config.toml
dataset = "procedural textures in two colours, tilted and lit"
crop_scale_min = 1
vocab_size = 52
embed_dim = 384
encoder_widths = [16, 32, 64]
residual_init = "scaled_by_depth"
beta2 = 0.95
Rows from block 3 of the text encoder of a small contrastive image-text model, named by matrix and row number. Rows with one number within an expert belong to one neuron, the router's apart. Each number is 500 + 50 x the weight over its row's rms, rounded and kept within 0 to 999. All counts start at 0. Numbers have three digits each.
Before each expert's rows are labels from the 100 texts, of 14848, where the router gives the expert most weight on average: "tokens" is the input token at the peak. Only what is clearly more common there than usual is listed. The data: procedural textures in two colours, tilted and lit. In brackets: how many of the 100.
# router: router (text_encoder.blocks.3.mlp.router.weight, 4x320), inputs 214-319
# up: expert up (text_encoder.blocks.3.mlp.up, 4x80x320), inputs 214-319
# down: expert down (text_encoder.blocks.3.mlp.down, 4x320x80, transposed), outputs 214-319

# expert 0
tokens: "pink" (15); "texture" (13); "bubbly" (7)
router.0:487459463520510554510537539492524521536507610463462564505475446529510588559419475564534581538509512463498500538528556495540482539483514541489534561537479557466409501460482480552434502434500540499505536529547442440538479514392454485470551469530463470470426485533505465560426473541487491546492466511513532529535508384507
up.22:428528482544460522512440500557539475499528419500431478477544589444462565433515502455504475484516407447490483448449542442596513507466479503475502424419418412587533503479466592474480521531466467463578539579485527571512548592483443377568496546500516482461525452483508538466585462498533478526460512565593497479416522504443
down.22:489360537433547603426496494513517517469523503523543530539430479422509558497469472507451391479491468410497481506440531498473506479421436425499481434458527505540601509496432502514404491461484472504510567474483423534554521503517501498513538622435428532512483400403568538388487461585520408492439539507508447517466503503518
up.23:474563532490475524477563510536555552477570446432583461545401532505520423528490449580436432511512477503540453451574486553446483579506528497497485477467637445509549448422564542482462510523481450540482551414354508628513528561599427447553414464483540474541492422486434490523429456433438521415534549402562466558536442554538
down.23:471496536539538481499453433488496489497506465477493546484585523513468478563459457482576466462563545501462535459557443483482501448485584513554645544452582496506479540463485485521538546433472507503553568417490486455534566554451435492594523523463500491477514481398559489433564510560451506602598471561470480450462410480559
up.24:513458528466460504495469555492451462396550532493570545547565489533421566477620538520497526537399557486573496590437530453536531489543572586493502499494474418498514510452412505428479555485500494367556557568525471570569557529640597428495475492467578484529492508371583492515555558489526573593425512507514537484458517494503
down.24:494448509501499471541493490530435426482439541573400505448500486504503430397440444366480427460511459570533468479444436560486512528554499438423478410424513577481525535551618459531525514602449527400488512612557510503394404451415554530489531492486519509490612500553538510533461557537565543475517561608531441568470580507415
up.25:522514600480588481459568456459583433496591526643465482412555501587559578489517614480536555425429494408427528526502472484575528432409585535446516546410529558593472494578567555452598515377453570487456523518420523459442448519455495458602495405494578446404444487494519500505536539540467499498418482405498422466427542513475
down.25:495447537587533541567447538456471456502437598454464532439590398588460480547530546504528523498536516533595452459528490554560578527527556496498477528541420519488558491534522500514529488563478393462500549516544549451546442480477583429479527474434479444413551391474587529517544530424480457504571393521438483573533567447583
up.26:424501501528561516475496514491613471543524583555452595497547464557488626469533517503377548490534494383600478529573469507554556561455571600455482486513476490529512543480469500495511406412509541473520582540448456552418498607457491355591458510483543452475439469421523524538560514455471505597415497471506535447514511515489
down.26:497400553557657549495557498462408492494439561475515553472458447535550463528468474517520495561544478552515522492533430532428491506467451473510514577505492615462587494471500477588553450538525482557478468507624428516562437356505577532490524521538454460482509462475516541486492522467534420565540507469600505534505583504534
up.27:458498490469573490415555400481538489582512504597491507524590448641451488489481552498540518482483497513496528561582444468483498492557490556491538595503467536558407478503449451513596425590502500494578479575483442468499461471561502429531479511512575520483437554492509617525465587503484534504510539516545523493493466571523
down.27:549543522593537458498539450505466436563431520547540513461510436543539437495689495464552546538522519534474496510515503465496484490538502506516413543530468600517513489533627505563571480527491459432554524601499566435448468513409551530448501463494512472443503472570457479476448517497515512467443467494517516554492535422462

# expert 3
tokens: "a" (17); "brown" (7)
router.3:531484529497534495538397470509512500521562540565520546510526494553524524484550574423503489476533499531544492520516447510424476405456585553561445492499560436500526519579492435450525412535461492468505548418437426485502563455510597481463470460448578540534437476487514545564579514520533507590565553482355507578596526535501
up.22:551485452527467422461472397471537472457383472536551484495490495545493531442544586500504536529424575467519564439493498477494538481505440404601443619498499481460412509477452523484578459537547523596516437531498592555410434489471503557435566502528489525496539521475509524450533501587469493505591557521574580608492515487546
down.22:569497520486468568541576498483457508466468538463415475461451502534486462460373488476552462435512500562491554549415554507560527529527544458430562436484524504548574528531592563506397538493571490485464433490528464472539511513556543462411608454558480506499583560495451421447388579566539571377422521511483446510566547492469
up.23:486498483492482532424537486535574547425471517470456551456481522515494529488575550467530464499491477413486599438434540457573540555538444513479486465387409439570528528513512600475511532468520548468537584594514500553396433485429512433543567523512460553480481465413497585479464533533587559484469528546562516456477544522415
down.23:585468504569467547584545583455441544469527533476412520531450445488587482381415547577441434568502448525502498444444565540548460440521567427566498517503491511431518485581538535461420509509485540461519452437565449533499436445467622443449515499540511487503559493541520515532540473434573541491420490540428527685618544479476
up.24:457498462471457527549436548492450482447495469437466490551451571453484441481491424446393406474569434527560488422550466559502556517459462458513456387503497432627519566513560454490520528467471496459515498542551445492457509523492433547544490537516532515560577436484437510516438363514471508424489529498591448377533535633443
down.24:529428441540576548591473544389485486543531450539481577510462473454556438460399467626422511587598453482449483486501515642549539463498547445511423519551453526443546558574577475531552459490502465471510435499525497471528498525463535478481503511496467513496591431588501487523508475396478482495525498453539565504527490472523
up.25:475568433417441441444555460467563597466447394513493641435454518562473465479631564481524484530415551496509599469452471486588593511567491469473526494416412519558504517488477564473462524537535480486520548520528545532512415540462535487464596547587444554401499547452492543492516560508506550481567525542639557473469441458469
down.25:627489534515498592549496543471452431479471534428436396507448511513544461423459470606458416595515472520495458479483475568494546473559551460520508518527521541451591502586542443449356494508491448449514495486553400569483455437538587454463488535518533508541575451481524481514511493455452502430468591485535508600581566563507
up.26:508520584439573529486512521406420431495513525467585569479551475497481495476562471483410535579466485461569475502448491551506574489502450524511486541541480415450508496481530496507513567489456439515596540508483553495466501483548532521473442472455468450508562458465526567529577477506495458532486499542526423462509531494522
down.26:486464498601629492493573566482532517514533508488458523506450582507542388510440513539480554454538456510437498445549411570406494486461500489546504594491543631513563527514547489535550564454471470510498510466511428510525521387468504567490520551501440412504576482559566574472492445545568410460450553524513421451500511535476
up.27:432520493492415534430508431526538533531415453395517512387525516556489416524602526433555455547491486496540620406455511473522563476527385476561472452442423460575529566486474540486537462568568488511594498601510498483482448487499454481470517550556460596511568463450460547509464449550509525510507524511608510504506549521480
down.27:612409449579534552539536585442410580495514574473431532479439490444585441489407510609415439543520492510481506474513495554489520497520542443506521566544510543412491462537496467484434497513545484463483462456562426528553429435462624477470531506510448427503551497552554510476474515416589526449456465570500524606613472447511

# expert 1
tokens: "a" (28); "plaid" (13); "wood" (7)
router.1:469576478539531450446500564536497495514494463476422447586443520491415479468435524526560526509468529547524566489526481436486510478523411466433521533481395558428542449447480560508495509574546479593509421569459628544497389486566448485480568518586450417491549557469459490509470506570460432450490536562607492443409395502539
up.22:439592513556472427607440505591438520500520415449489454547450575376578422524565519415508562594455366519506505490546384569498478500437486407465422487508524565540500568500551459509577591554452497517512453516555497451503434419458509519469523573458528495476507459647480480529504446487520380581563502476473433488448595508472
down.22:444469494543471599514469499559442450525485613446532509525554476558456464543507548571513447478556496424458490532520524530565524443447629495497516493624549475530470579529480505483470470453513501402469568447527475426531599485470567454519453493483515533556421374364491524490528539433509505608405507506457521441419502431596
up.23:553555450517447519466479515506563537505573509500455633487522537549590471441476520556479489545480449454489528417478471426534441490520523459523460510500398436511482550467496556422527476492542563486550543585501501580417499536491532453493537587553522628508511468461535534547555573511477526494513554484559531531473517559517
down.23:546541536541548567521468493546436482570515614552517380455586456505569535530412462485465497556476504491475485452486499475540482499573450553477573436457525530459457540535532515540467469453532456564561436408479530436462499564497505521441525424484493524519544457456487497509516562501505502501453431410374499605559481457459
up.24:458403480516508501527529563514450469446522524408489495614551575506510534454511522501403520611474435411539541488556387543554522530461445493575449539524497514507487536438521507474509556519553517468569551639549467505364496452466464554525500524436447438423575513354581539439507547515508475534542538528490493460464594586502
down.24:442534496465501529562428522644475509491493518501477462467509503439452561443453473635534530423532561547484488588470563528527549542479537509418491413466554388466446540494437531489483492529582535494461500456513528405577542604459520502504456477533519519473480490469414411504501490364486483531417472403428577471523515383560
up.25:625472432501499460548535449420490510524516434507497453515557487423513465549452492577538462459514578518345412503566505527470434512467466402493468596562429507484438551431500425536554508489457555581473424517509485403490553504512470573497526536483496482478468540612422511420473491450412461438543478526445524515536498486568
down.25:470442601401470567488485587445513442511535495386523554465481528478506537490553522551473452578474542457520516448492590516474581441453534505552503522534486388537600465458461535451415468533505471599521563533452487595536587475469396448460521616498391535494568525429587477348540431487526448538460532605471478524464508522564
up.26:533449557502501473386580532520471549424466548523514473425517416547514559477468458513518470415426566493552456557480506414476547595548511512528486497504508527521524487494510487449481486469542494402480527476488526549477499496563558419510456454505524535507492533420532524489410630497531632398472508447506498465504474546497
down.26:562420501549463476569529540549488533473513594467501537498559519516489525499436442490478511528518558575530457454475583474577454455407591640410503509418456407563504458546554491495418512498530509499461561482454497482603589539472452513504534390468511442507511443532432365520469479498535466504412498440491499565504475445487
up.27:559603505536487473507437518541458405475513539489423596498473538571590477414519607560458500575435487440524483460526441522476535446439553435512425574451493393438488588419558537428591470535548491502480492551557487541460456463551534495485430533498516506517516492472577497488572512500444502522473584487574487538475491586562
down.27:532520458497498542460532399575487457482469532564506464402591494463549483530493460539546542429445509547390446506486622436577480530524394601559563468422489462464446540509468557543511451493497592517536451431514573492534501533490565454544502490488540502456467543454490568545475615441515568502507435593495484527555499471472

# expert 2
tokens: "speckled" (18); "veined" (15)
router.2:526467495449425542502567444513454511435460400488568455436545528450532421478586459527431418481487470485453429440472509504558511605545527420519496435518609478557527540519569510457523538467486484413496492524556507499527576541523487517556460507475515556498584508472482516376514510435501566434506451512527491472478538511493
up.22:544509447444512577517484515536469464497470472527529509497476492581558473475468507480514476583481542574480531448467515436436432487504470502528553513447441600495494587560473488429425440616520517480503517480468481427516483440437579583457544462472493567509550524517478511521578402410587472524522486473540508576532518397454
down.22:395481512442489467421472426566512495499468441444535483500511477492537539500607595431614474439463540468449543491452527467500542503487491529564443516413552484524419491509393542478528472547523509489495555525459505429493479539390382506505512560489601502482500566448546452467531515647506528481570482616498552501456458487540
up.23:557480494526508444540464517445452502418534557579559554502496447496437583436544407499432521519412555515572374580451539534526519534575502512416444533486600453512511583525435506443537544524475570436550509602633571497441468517527562536431515469538607508509469515482617439439484525547440599537467540589497583484501524459570
down.23:522451536468581528530405602525514550455507499550528464617541486575502510535481489515463489457560469524482574577505534525486527435487490497524504494545554546505465448523450461571564444456510465472491462515486506521515580378520454515485484404510486440463491508441526511505409539484492516469601485506544377490514429552502
up.24:559476580539538500525452574454475523499576488526569513491462476477514490500464514612530526488547451559492463510506506506541448442519531551493478465436543450437485521506492521546487457491492574522481489476489547518548592550512618410470497466509563438485396528515494496494480477466486508486438498448452569606476355420606
down.24:479503456456448526513366534505469489524551484462508510549560462460519531441465487592462470564442547503451487529522541457500423402552473513545485542519503508455467505495382530527498461533563549567485417375475502438484497501560492518464520522432506487508534623486533456409477563541497509555570464549526554592417418567571
up.25:494495478514478459510529426495542487515444511534475518559508491506444466531523503594497503504449549539556485569519566531514555542552423534522514568507420426444486627400441499544482484552504464513540485550551525572498397395533584522489526508537457478526431543484560552495447536439435551535596518573537645547539502446462
down.25:468517444447572486437564534530562498519479436560509565471477470571482528444589566430496555418525531510499549579535492427489509479552471558494503448474567550493483443512426549548567434530523479447493490593452502522447559549511499519567427498428527405467433625372506547509464500560541552480495501467496424458513507502465
up.26:560533490527536473438464514459473436520550590516469481473482541567480502488494561478605477501479514600480510460504523512535461408510566597505500509422539367501494533498615502430549513536594531478556478508525506487472430538528550463489484501546595545566449530496482402488570497566412552536421540520506579566484399458552
down.26:502460601401520524445445438479447427549529414468599497534553461533526495567566541513525478576429533498467514577472572465527551384505491532616496496467678488508495486528464551432406528464494457536414538417422490541490607495451497466497463549498570470559502455402565505466480497554531482544504448525474444527469498601600
up.27:501400527577517541435456529560537493540504584442517518562513501570474518515464454493489474610578486473614489434575415480503538508510473415568523544549528391539491498471499455519548426524555435526573562572481478519442508507434457480488468493523472537549542450442506514555426437471476511560477547527493506501527542514543
down.27:434463566493513427474439410546518465455485490506546480465541513457542507560546461454529450500475471440474517506453486550486573525511474595562507484526498494570512553493502482486562556531466515428538593504538561503528606452442504504593456596489581519432480462456612519526468553509441563530509466591537486473431567562549